config.yaml
encoder_arch: "vit"
model: "segmentation model"
dataset: "simulated stained blood smears"
train_examples: 195000
image_size: 64
crop_scale_min: 1
horizontal_flip: true
num_classes: 5
encoder_norm: "layernorm"
encoder_norm_position: "pre"
encoder_activation: "gelu"
encoder_mlp_ratio: 4
encoder_head_dim: 32
encoder_fused_qkv: false
encoder_bias: "none"
encoder_qk_norm: false
encoder_parallel_block: false
encoder_inner_norm: false
encoder_drop_path: 0.15
encoder_kv_group_size: 2
encoder_patch_size: [8, 8]
encoder_conv_stem: false
encoder_layers: 6
encoder_width: 384
encoder_positions: "sincos"
encoder_register_tokens: 4
decoder_norm: "groupnorm"
decoder_activation: "silu"
decoder_weight_standardization: false
decoder_widths: [32, 64, 96, 128]
decoder_blocks_per_level: 1
decoder_block: "basic"
decoder_dropout: 0.1
decoder_attention: false
decoder_upsampling: "nearest_conv"
init: "trunc_normal_002"
residual_init: "none"
optimizer: "adamw"
lr: 0.0012
beta1: 0.8
beta2: 0.98
eps: 1e-10
grad_clip: 1.0
ema_decay: 0.995
steps: 18300
batch_size: 128
epochs: 12.0
lr_schedule: "linear"
final_lr_fraction: 0.01
warmup_steps: 1830
weight_decay: 0.1
Rows from block 5 of the encoder of a small segmentation model, named by matrix and row number. Rows with one number belong to one neuron. Each number is 500 + 25 x the weight over its row's rms, rounded and kept within 0 to 999. All counts start at 0. Numbers have three digits each.
Before each neuron's rows are labels from the 100 images, of 14976, where the neuron reaches its highest value: "peak on" is the class under the peak. Only what is clearly more common there than usual is listed. The data: simulated stained blood smears. In brackets: how many of the 100.
# fc1: MLP up (encoder.blocks.5.mlp.fc1.weight, 1536x384), inputs 128-191
# fc2: MLP down (encoder.blocks.5.mlp.fc2.weight, 384x1536, transposed), outputs 128-191

peak on: large cell (64); nucleus (36)
fc1.223:496518514475475511502493526490475492485483434466550523551504518502481507495503447498474473527491482502481520542482526462532477483472522479522490445486513480527488482472509520489511530495498449
fc2.223:488502475509497473515507555520475483527491491517508529446540492474493491505496489472492487536513472485483539503478495468525490492462516497498492475517501480475480495473500473468516513512529495

peak on: large cell (94)
fc1.486:478469479478415510529456519478505506518488462476524480488517499501485519514492516503475435520532507482495534514482480486523470474501508462495510500539537566483452500475467510502527541482509470
fc2.486:499520495481463478506467459522531521493526513470470496527509495519504519512497536492433469509481539515510465447557514511486543510555497497481516491500469486522453490535504485528512516485475504

peak on: small cell (61); large cell (30)
fc1.177:499534479497500466467485533481519512515497553493505474497520509503514454541464520510472516470526557429532518522471492468562499475505505538513467512549485533485542501482559532504488463498533498
fc2.177:489499457496493522518544461526477481492508503483508490467495514516512527491536470439441499541498500501492527487511529557564481532493525506500517535464498516493494522490517524502482492518501509

peak on: large cell (75)
fc1.707:518434517508480538508480502440499512476517527456478497468484483492501533472514509470501477472499475515497509507506494494538511487480445500464500531509521538492520525500474505480539557542520521
fc2.707:499538522502523496520506485496441514514520490496471502493504491483494517526462507492499508506548531503552468511500508524492445498502511511526467487499494479477490484521497490508462483518541482

peak on: large cell (33)
fc1.63:518518492499489499457479512499525464553524502519551484524508506461487480533492470511532542483483493529474492450491491503529489510562495461495477469524508502490513522467502524478570478458464497
fc2.63:477502493495488478542473546490480507478473490527505516479529476510530489496465484492501478531513512466476496549539490472485481497452484478494496492474490445476485490425467488511483526550467490

peak on: large cell (26)
fc1.193:490527486499473543491515550468482487531494504498525470449489507475491498491482493492473514475512536505550511487452499483471478504494492495480525455527524503436530476479519505503510488495487533
fc2.193:524530508503529485477513461551478523474518485487479520523483510511501446506455449506534484540478464515492513477480507499518509490493492487528484492477508504511515505501526503493486481532484479

peak on: large cell (45)
fc1.686:498516531511469531483483545499517524508507492521490469500529529503496455459510492468468506480494514521531472464485486508506520484474507505494520472530493504440529462477530528541545512474455515
fc2.686:529528471514498496461525471509497505471474487498531511524462487471534469475510490534491476490532500519460550514469489479517524517523485465469527523485464507508535516520508515538470520533508483

peak on: large cell (43)
fc1.738:491510465516474514480526508508527501531503502537500525552508488497470486523487468515494533515476505454519453495485508520504501498511494465494506502496511481505524509498505497527485512522552503
fc2.738:523557503498470546499493500493463471502491505513518482493531502514497491531523483556540519532509477457469517535495514445497507484506510482516512484516553480456476494596481490560529512506507496

peak on: small cell (62)
fc1.410:491526510500486472489504487474427520421461506495485487465473507485524491522511485505496528466521533500545492511508519468486481501478487499516518491508496487464497477502521492492465519527494498
fc2.410:494519495510487497476454483514518534490523510523411499451481513509490544541482498481462504505478467504506464473526533494486530524492512518508455456518486516471513526456534482479507491457498509

peak on: small cell (95)
fc1.720:516508522451488451504539518517489519501488486464514492510465464456533496504491499505479525495475503538506501518526490493508456493463501498488517494512542517489536483501476491480478475472497534
fc2.720:505546484479563493543504502545493482497523497543549509534476506526495491489510521473497503498488503484467512479511451533521496538530506514524509485476513523509523505583510533461487469502505482

peak on: large cell (80)
fc1.74:491511501538511522522515520475519473464484475446505525481524514517461548489525484503488466542529479506494523557524529481527479500494510458558482497520519496501498517481475503521487473509489428
fc2.74:512464448510529490494505501501501468509478475514540507520449524492530525477499478529510505515518487500472526493513459503493574530512521478503456495505491510457487498554468494497486505512522521

peak on: nucleus (37)
fc1.234:485495526501461486489463500526500533493530525480481449521519481472486509494504500515487455470473535495471477524501501498469472462523471501477500485477508505496526489485543491500448508513520536
fc2.234:517519502511508529466503468485507526503521493476508472529510497516519478492506484519532515487478566518509511515501523488514534491502500494476498492547449534482496496587477512531507525483464526

peak on: small cell (61)
fc1.656:502475478509509555498497522440465484494465489486480490519484516478496515491506506506509501488514497488489505543503559470510484471468472459499519476527507534468471519489493516539480482504540510
fc2.656:477549539494487504500518446513481441505495507489474523527491496496473511498508502498538533512491499498513505547483486447487516507501493486527518470501505478495475502457478529459496469497536517

peak on: small cell (100)
fc1.201:456536512491503511464499472531511508535496474485519466481496490514445529475526460500458455529481488494501480524488531482505504518491477476466516490504505515496534515503508506543493520456520522
fc2.201:521492488495498512501452521509509470470515492482539507539523504529487500512483511507504549482505523467551540491515498496500513479552492489527470510493534506482493489567509509497506498530491480

peak on: small cell (56)
fc1.558:505486547474494510495461485518477483456479505498508516506517473509450494537490468513481535496520484511488487494474478523526518487488482482522531500486489535483523521480547511513528486470492536
fc2.558:503484496494529516512516504483460502517517520494539503506519483500428522482462508519518518470543540496503545509487515471494484512513505505488487538494512504542546518449492534481470513498482511

peak on: small cell (61)
fc1.759:476488503503482477475541478538551473491468512492532475499527479444507521515544468462500547539482521482443489491513484552460480512504445493508515498487495497498512500491480477506484573492485508
fc2.759:508494523496451504528497503514478509476518496456505503451509499476495497449493551464521526478440507474493516484557512520513493466518533518512484521509527474491523461497529458480547441537506506

peak on: small cell (59)
fc1.671:507495538482523547498533509476465485501493484473456532530533502499503547483472500469516483527497500493483525522520543456477491491502487474533480488529501495474455468485480537516454474521471452
fc2.671:508488459499489464479486487522518457490489496540532487456490498538478474510526467518524516509493506519581502452523498513527514499551488514492547508488496520488545492552509516484547502477502504

peak on: small cell (82)
fc1.335:484437523469466465488481473511503491499480508494521509486520502495511513488478494472498477551525468480482483492511510500517490465509455456507532502522510481455544499499527502509497511526479528
fc2.335:466437501501573494520498534506476539470519502529532496449534489499485517503516532532498479478497533490502525488514509499492498483528495505526526549540501503568519508528479487516521458487500518

peak on: large cell (100)
fc1.754:483507494500432450483520497504499499494482513509498449499484491506505484507502476466465534509490497466497508465496513471526490508488488533485512519508449543503495517461515546520530509473514553
fc2.754:503480506504460506484502493512510522491514501485524509475541489512517484480500477523495469540533505534507495533501469474504459515505516493508501529519567484500498525506490515496546494509506496

peak on: nucleus (49)
fc1.206:476500519481501487467532453552443479484482512505490515493498544477472535477530488483513513508481496464474505547467473493505486525460502542443519542502502495509504500473491488493493490477491517
fc2.206:512491520501502483464498498511493521533508516484505482479457497492497471448515477472461501482550487510530475500468480477471479484496499504493524481516480529505480495500504520493523525555458517

peak on: large cell (52)
fc1.653:494490536513517510502521530486540523449506528467452507521521531519511471541468502488481486505481510494485506509514488473511475472524513494520492464513500545499507497486522538524505483492482537
fc2.653:502477482509495515528531495493500507480532506430520497508471485531450467523435497491478503499480502528540495528481508512514548507506467481517500487480503520503541523549494524509491501479494511

peak on: small cell (81)
fc1.743:493450492512534462491469472521505485502474512507479488496506486478542541494505524473514481473497508555472512504512485538504501496510489517465500504478477505521495494493526482459454483465435498
fc2.743:490514496492451538489524556476492520491528495483507497495507498502481476505484475509491502526511473490536518493484504484512519492477495479517512516536528531460507495446478488508577538544532497

peak on: nucleus (49)
fc1.665:502496501481524498493495505490538466478485506492530481470502531474518517556505497476498520484474481490511451496530495457483485523471480506512506463488484521515475498490512493517461499458518503
fc2.665:536523506514543494490451497532463503489456492491479483512508492539506521458475530479520506511507484506518506507494489509497498506497486513487429480490467509561494515557521501512440499503519519

peak on: small cell (56)
fc1.119:476468495510477524483471537510411511491494524504517479546518492471542464491510508516535499490476539470482482520499511492484493500495459500482560488507485500479483462502492521498556513516542498
fc2.119:490518496494482471480474528485529566482512500524508494537492507508521484535451489466473482507520493487477548477511530464514452489515529452491452487472473501478476512559477473503480510545509516

peak on: large cell (75)
fc1.137:459488483491467540473567518480506513482503505508476487489489491523513518495486529486515474502515519472478495546507505465482512527456474515525475510528504537480474490486510487538450503522473507
fc2.137:517491504497522484507478489501507512484506497522519497462485502514505466548513464542463544457502468528541478489517463521490490513519468511490507478464500516495535515534481508505537503510516530

peak on: large cell (49)
fc1.20:508453490540463512521482541482476510497503449520495504490541491482471501471485470465471507488485506498500458515510492450493500498483508479504495470507482519508484488482443502534524515511515462
fc2.20:503470497503522450483524506474509498466468503485507499505488507514476467539510539505505505487532494522559517497490476505459547445524506503488484498504552472479548486579486489512512544561483481

peak on: small cell (59)
fc1.112:468534483491506488518521512521531491514486542534501499514491515498489522500511497462452498503490542504565514481492514531527502454491484493482502518538485492503545498490531485474499496493487514
fc2.112:479528475497497499558536489502474486487525522478467495535507509529531531544516509449509531498434513494508501523505486573529509502479489497514504512508483477531449508558449514525451486481486506

peak on: small cell (80)
fc1.39:493508484505523476502515515456535556496516528497461500488516528478532490505521456482478485493510493512515496523514500473515478493504509486484563472494505509507495512477528472522516490500501491
fc2.39:513532481481524493481513550537508514492509504499500502477514511496460501486479486603485467473516507477506525528481472503455449498504525523479505510534529473536502486475456501484503482479479503

peak on: small cell (69)
fc1.423:486484497510460511488484525490462532491515508542518489508452489495536522506480486523510540479496511472503524566501475445538484505490488520533493478486507497495455480494491529453473537438506538
fc2.423:493558522492426533516468486511518459491460489501457503516476500467513499472520516467524476507460530528481522484519517491529503505496510493515466531463480477503511485498489533445470477485504476

peak on: large cell (82)
fc1.28:520506511498490489514529506462508500500538519487492515492497505544509499528487522522519511472525473503539424515529514496486475495474477494531520450499508509469500524497522497510476472453528509
fc2.28:507486497504498510503489505487492528453530507472501488470513505495488533484521507496534465536512479486463540521526529514485504512495505492513513519446502514483483503594515472521516477506481517

peak on: nucleus (34)
fc1.623:487538515476485491491533487520513535531506502530492513489483505503482530488530449497464485492467485512495510492473490529481449517511505510475520496483471494510460509470483451468463505460503520
fc2.623:517494520484521534457509464486472487498525518469484499552476496481503491525503524487507493496483542510493505482523540497531505500497481485499497472482473497498540491494510518460517507501505495

peak on: small cell (56); nucleus (30)
fc1.332:458495464478506506464496538482466495487473498558510522533455505477517507529454500505502523474433496527518456507514508459502503456492521525495496490510483504502470504487515489490509487490510503
fc2.332:489513485488498495501468507523491466512502484517453508511516509531495562497489512463490482496472473490492474505522519520514544530496522492517496541470485505487501511474509532479478477489539477

peak on: small cell (66)
fc1.427:483492479516523479520496535514514537429489515533531475466477485471514473515533513557513458475515529500517504540521493477488501462478471495510519513480505497504587495484503427503478518506544537
fc2.427:539510554486466559494525466492535487499516488479507485554519512531485483483488519449490457501460512497496503466435499516540499493481499510491486448529486476570496512465502528445507498514457517

peak on: small cell (78)
fc1.71:512492525484520457479527478479485475491500489509490529476467472515471510576518493511489504507518464505510513484507522523474474531466479461507469524542543501462484454491517472472481487483504452
fc2.71:466501547498504520528474466513454496488530513535505486483516498535550466467480498517479536507478526517504493505564489511494497477496491519489481504483475524481494510542517478518483480512452507